{
  "translate": 0.12,
  "encoder_norm_position": "pre",
  "encoder_qk_norm": false,
  "encoder_inner_norm": false,
  "encoder_drop_path": 0.1,
  "decoder_layers": 10,
  "decoder_activation": "gelu",
  "muon_scale": "original",
  "adamw_lr_other_params": 0.001,
  "grad_clip": 5.0,
  "epochs": 1.9,
  "adamw_weight_decay_other_params": 0
}
Rows from block 4 of the text decoder of a small image captioner, named by matrix and row number. Rows with one number belong to one neuron. Each number is 500 + 40 x the weight over its row's rms, rounded and kept within 0 to 999. All counts start at 0. Numbers have three digits each.
Before each neuron's rows are labels from the 100 texts, of 14976, where the neuron reaches its highest value: "tokens" is the input token at the peak. Only what is clearly more common there than usual is listed. The data: small renderings of single solids in any pose. In brackets: how many of the 100.
# fc1: MLP up (decoder.blocks.4.mlp.fc1.weight, 1920x320), inputs 0-319
# fc2: MLP down (decoder.blocks.4.mlp.fc2.weight, 320x1920, transposed), outputs 0-319

tokens: "<end>" (26); "dome" (14); "frame" (14); "bar" (9)
fc1.741:544589463479471511537473513477428493503490537559505534490472579537462504548560553520553463562409475543458517473480476469414534469424459472497512481511491471481484497533575457501481493520476461471507551548429549519517557535458460423427536453410473465500480537578468516517539505529441489460494533432571421529526538501479497523463518515508532461597468509459477470576499457460510506515543467487510474518471424485463492507499548504508539495502406452552527406509538515509483468516544533544527493509561493475492463532531460456482608527529486508543488493484546470483443520502531512547450555504555482492553433485540543567435483542553536509548450507491452434509501460468458459502514433494509526503511475496518551568456536488520515409410483475573542574485461527512503526553416434512476480438526514479535535514477476470490558553477451539462517427524540445494432586502475539520539486503529439548498466538522471490506577502505449413518477547465527500451469528476452502443547
fc2.741:481519491477493539402483550501472483540530563524496559434455536550484546435513504523476444513449470467547470532448534413387513546493534479448501510482472483515458541437498505482531506541472485503466536551422492518415523486474405491479552487410453497468492467505494470503520504485463444439462515437503505532532452490425437485513524554538505519493458483554474510541539477530558421436592443526509469557449467570516528514531514555456597512554515464489505474463516519472505470501457469541513454539523501518571436470571491489466550596419482471491421547473472488463433568438520460475537504407531477514490527545531512531458440556495622519511503495539426490482489422538478521553514460529481491474460420526491520569539499507554524483487469475549521580523461528492477536497467456486448474470504474478499509495438486447517523530505484537476541448500481488526504560553446504455573508524480395470479509593492459466454534506464513546479494484540525524511522547474480518525550

tokens: "<end>" (60); "ball" (7)
fc1.187:515441514560482522532499525587527503467566506578541482480459485523403555533443510528518512534545496474488496540477557475516556458515510532494523521528467485589476460492503512432519484604492512485575506407484507519472490558436456522501540459432544483471538536520435553579587544492514523477506514404422533458537433444494538501480510415477545486523506497480461516542574451576501554460489530532535413466484512567493517485550499525505526512439467492584455493425404492441471442453447517498516423507519522453467438465475470430493492468487515522460419515575539506486545485471493511454527429437436518492546517500537425494447492540524464500518533495490481483487443490493596568546508476518516534541419497484529516443532507538480475520484476492434539538548509448519588496507508466478512516528520496485472549488535462478435529622503550466520471513504506487513491511514476451465587494492532536569513489448502504545515527512531523476531450474449510515493581490429476529457533
fc2.187:475562430464518439454515446438520486491492496495504475438500399509441479523463511543532520547557446522499492459489477503540496464477467430566466497457543531487548547508424501529536465590544605455534533526489526624522522504515531433551456518563461484467440520457498545466498532449492489482468475458481505515430486473516477543531495538492555488436489474498410504437533540570493512522446459486506401464463445509491522478499519542481567430478466512458456487547498483448551454562473496496503473507482477478493520582433490503549536454551570570510558475494529542522416462573497548484543483482511489453495529565503539476488539527469559518517465408529514428522580526500472541531602487483531530485471486507530538543465547451545523505433510484509481486582466550525521471542438470507496596471464540495499511459484531509548510536545533472573512505549521476512484511480500545525506465493445489483390506557554515540414508462486442538553480502478525459546480492565579491506477

tokens: "<end>" (74); "pyramid" (7)
fc1.69:506576583466495509561464453419507533515558483441503516421513525543497547549552574501508484467501594521512485551525474529482514462524532482515441467475522514447430583491497512499529513519515535500499594482532507496477558467402478471512472456473458482496490519495482459512481512501459506535534522471474429444508491512523513509473603513524521465495527484527594488473444467490461472522538508522514573506427466487501558545430542494499467471502493453531476468511506446597490445403451482570492556509541452503571480570538448564506497517473493443509456600565518516500576537450474498528439561602494505461471497514526437529487461534483519541538438415521458496428473525459482488474471468569490536484477545475526530488565486474435518493431546530502473499488483529457496523505558496518520457500459456424496447474428446499501487458477458469484438532515538553547556516477401518488478433566500491526491537539501437450503465428541561477477532461495497482477559446596540491484540
fc2.69:530451481448555565457545539506525492604528466462523549489537468536512416520473538550453525462504500501551530454479524526466453487432433607479499479482439546492531465533484538511533465492472522478523526499459573508534433453497522479512542578454489492511448544524563534455505474424478571470426562530489551541454506520513466459439462480421460517454549479512539480517448515536526472469534504540502437490484484460482544560573463559463546457551531528482517534545491484459474443495523476403450459448439527426513446454499485484540508483412560602503495553465458527490478513436483524519480550443534471523506593504481445529485477466552509556535532502510533488523501527494443464478504486462437442560491453518398532469471524547509521418475524461566474483495465536506531514484437481557427508419437524535471500495503467518473456520550501468544449538491507481461439492590571488538499431545520485550549465523583568514516520568446503508463503488485528495531497450489506519467520

tokens: "plain" (60); "checkered" (15); "blotchy" (11); "striped" (9)
fc1.661:413508498375434534537446530492529503561499460442491529473427509477538515568538475566512453518558514500504544555443453482535522452464525525436552458530528438476502561483524530450434530481466556466411477467482501448478442496390437526461489388490537523448503432472420621567454538467515531481537514469464470512550479489569560534540524578474449474512486483536597543561520475474478496513621504494484532466483522524572481516546514503510455526502452602520453513490470472572484504531519539432498523534514523432564514516527570472494490517509507505518489469489493455480454405438488517491533510500538504467509471549510567540499477509532467498497507412408487496476487493478515494496512520533474522490600472485490552470571506525497497530515506507492531492478474484551476478503494455583490485523488582494522492480474498524496472430487499510502501491505525501441529516530528545433496534475454456543513549467527563493497532448477538540523553474506512403559537549512459519513573
fc2.661:513484495547488441527522495542483497513539503562493566496570461499522486480522504443517534489513529461509505417446545510492518509508459510496460482493417535428501438484528461503581464485533483543510534518486477530556496522610503463598523582573451485498524534471443395454602529541484493485484460564527535471523507492414482468478482505476539463516453477421505474463460492509503558512423533576539514560475483418465536477546452504533491559494507418501537464594516489424510490471460435491458545505512530510431481464533479516480548458493502542477475490549515476547582520543456448537419467524485489489427555552449457439511551490529490509516551551494509475529495471520538496474462521502523493537487558496504496488487507518476542510511484457473493510509556481460529535528540529500456515493436452492460560570535546429520481514427524606539541438539470432601493401549470468537461440566528563564478488469498526529528495583528515421485491513499482534423451479505491503483436

tokens: "plain" (57); "blotchy" (9)
fc1.535:475516505525490490492417452488469487479527546477446522449490498547470433533508391549497453519559448518479475447475469481517486520556555557466563474565496519489549500519583541445490521456511514471385542464499491559565473461377466505476560489519483525526535463506609482522560431485442427514498495433504432562444432458484464532528516612504500533498465454407578456491504512499513514451500465431562523551548475430531547498505532526428463526489534535507492474500503559562462436533500477510469476528481469511539517551524495453468478511429438507498473447496541485490540475504527564474557458434496466506427466439478545479518489521485490538511463563470487465542503515456543581525458511446460547493512451487562581471513516461515497491507485483537456532520511531518543475574489589468497495483459509500545529632406466488439592485465492507535522550518490526504498467469510490519467502505566519468488466541441507492476487515447506473507498483576552545541493520493466502503460
fc2.535:512454555456500582526519500520499511514469488549457506525524458476501447522509535476530599521437460475477629502538537479506463523400466501501507529466517493450502476442485491522497494572462478503545458552489487529497489519553523561499453450522495487426502572428406481501486505561524537512530478542560523545506520536476524552427499423472450459526478483522462503501507512455506486493530517556412443480475534442507509492485512544508473526518519411506522533527546477500535621469496490478510493470487517538499509418562467568492470484494518545501508472477477524531453559525529504535447511540442514473600443580482436452444558457531512537493609456624493538528509493477536425474532512521543452467528460450410460508488486465521523506548515498509554537457462471469466522429535436511526525540553404481452434428484476531525410509531465575452465498499509503512482465469484518506522470440500436481508483458584487423494479530538512494486524519470551437470483534461562471443480

tokens: "plain" (51); "striped" (10); "dotted" (8); "checkered" (7)
fc1.403:433482557481483486485494504504448506515501509512553475495426560481486542481529496474513474496523502427512486485484493465428513507461444519531486437417463485515507463494562521519456492473515537458488539521461476524423538538430524491524589492506541519486481473504479515509460554515479482427528559466474456506525456488488498512573451539472523541569459524534448464499511491499525534529573483526491577451443496522483454488539473541483567555466450390524392473564464570526502525494455452504506458486557533475505450498489526490504479574501522522467499479488554523465473563474578492460566473522490470502498450502536527536408524540500527533549395505449459522545496454485411541529466524514461570427461407460608478487564487472552560466434546503478505502487506481461557533523469502463520487491499581531539452395528508523550541531452420532468517412522541497549500542524470471466494488538533441507537542503545512458427627456482500463471505469489527433538462516527477553429461
fc2.403:499559407513559548478511573542496493607450508485484484464476508543500450485485505461546468531569493536542546516437493490495491640451501515494460453495524537506568453502437517489570508500456510504517533510450543532470531531526534500418595452463444479450472568443465510505505506523456486415486481463557486483532549502475502464534562498461519572567516535571566447547500477543513483476581473488504535520470523557497501505497525496476523488501521515456436556528588534560509506532488508541558491442523456504468477488436506486434544535489483477558481484537514514544474552486449501479460479467549546551526449517472444530506458526527460464479466478557512507579478487497463427453483585558492499428506485521451521497510468529495575506497524499475450532530523499556451558557495450421566487394500548545537493439526423471455527537453504600443500512517468508458505584542470559519573522494433481502476430506543415493524501485489500506484458451496543508468500509448451538497571

tokens: "<end>" (84)
fc1.753:406510501465489499516483513464435525492518387548556503427484534502491541513460475505545412508527520523483560456485490473560492515559433555488445495477575521491471575465533542519461470479428505448546566523532488493499464438424403515477492520464480420391441484496441514495525521560455553492507570422512453531545512501447550529540540553525452488501515520454483492486542526440495506529484502510511526550497547475484515470486466437507455468405461471545528530519498474567509471411494570521480481524466511501467453368541546502593514479456471479518459580504545487488456541552520465488472500540452457489517452530513516472535469538490517517522460464469431522462485429480503524470470430528495541478513476436462435503581548497472584510510476496485534528478503493581535566499523431594463548497505513452445479547510500471468507546512408513459486431556486516537496484513462536529521497517493501492495441454473485553564537493536503531528490514494528420497491498577431499513570
fc2.753:490526561476502502487496495527533535534499579501471487486490490529517516472477513412531514531465458473532498475455447515512492531517515480477540529458522468524547392555437447501519504478544590526579524531384537477428483517471516460433460489427446510501497515505527521531478512478513559521490505427499435445509482479505444542510453481563480502542494487483524517604587460480466499531445476471439494496548542566510497546525526488461539471503552414475448449522520481463523543517484518510484515522530574491529525503562569513428522522440484516510506506526480490496452481479511557576543477516563511495524552491520515552577541514459491459605447560512483489519516424543555468478441556490487439529447489493521493502441457510494463573499526481494443521497433501409499498534532501465454464471511545510529445430445471568542503537447566614513508475503513589480435523536501535573481420509579438482437510531481515521562559459487457554483576467444547512553479501466543548501564

tokens: "chain" (36); "star" (18); "pink" (11)
fc1.1:504485432502575455445559426477528491491527537520457559532519502451574440488495568488524438473552522520516532518521529480500503602549505538541552407461480469497490527490502456567484459505526493510485523515438450463545517484456536459500499445486480509468460499494515582544533487491505537504534485461483495541541526534507514449527452589525488527538553460536488493452445536571474506502517585542399519481515577550511495551510573515463437488507478528546518514457472449499428409439613545509528512473528525480465437549541443482453579466489475432484528525487540502499488528531465473452464459520487483515488557615461488433499480509457525451466473502566491535509486504472484516467510525552522507494494529470532437606492504454514431530486486519489549455452537540411548492520469516556499539523446513513512485510492528469449471435414528494531500448517444562471566526463452426528464477550591544521556509462585514457494471520441473551490463493472436444514437517483549474463454
fc2.1:461467476533452469546455519492468499566516519510575528499524564502491539468480503523553584590454576481526510520411509513512566522449570481474531520525470501500481491512520516487502520482481515523535459535490577497527498473493442501473515526590565518563555424539505406459441527569520488464558557465523508467537487497452490519503550473502568501493403562475500518480576460450452488473494474457556537472455483486533464445465490522535539496503576473480515482524473483502558517552518447433485472437514490535557527573462523550530447459499449435487556497529509460476483437485529519555459453503551482446532535477471485458532573446458436470514439508478571420568483499419511513501437427546460533471549484495540550487546486506527464540542538485526470490455469499579498463483453481446497466527502521479593537491489460554503504552471522562515473503490494486532419446523466547464595513457457567520555509523496505510510507521562451470427480411508555524501548474456455578449579

tokens: "chain" (100)
fc1.72:556500534485482541530529496500462515583493488527521510458549510496584468494463535467519510496534464434509486429467489466468472484469523477476504406510545502467431542525534496474499545445470547526553520522564557450445494497468439479540566467427529516514450531567455501424480505453468481555494530511440516550556540499458502481520502530435506571473559466481523441545422508527469488540475465498534494510481489492449508546534452389534503507526558508524468545455552492529466534542470507452473492478552505498511553609479572491497450435469520502572465514403455547479474543494506487454469536453436423500498487434529455467502467539510493532572481568466518546515496478469534546545540479517440442544584507538522479472498474485501413515473419593462519513482491531454503481521470531490556443475533580575472514534516498481491497567491457533519533524474454585579509548513496382546491494479484541507415447536495500410437543572528489512507442505484564549460499452469488511485524
fc2.72:577478521578524596497494475587485475529457439469432505446615460452555510457468509541453444444428522448525454459467501476436447452520535512545464456551546451500437580524501528506507462504492508524532416575529488493554565425488451540482503465482470527400506471496452495480453467537359506559519593591506518512463593501537500511480460529471521507512544561537499491476487513487505554540487570475561503477578513543480525552514411594471499455513473507454496418429542525518505514464505497494489499537473541524533499530514478501465527479502483525525497534500519496493450488520511518534497493479539480524475485487459476506467497485516458552564554512487478513551494555444487475467533402482451530594551575493452434488481542529543540517486502457490526429521470530486398454481511534476535468486510516498456552532522595448479529492457536502500456551464510472529520462492480474516539501429497542443529452420432529493498506495519493455515514493506494498456450438464495486451520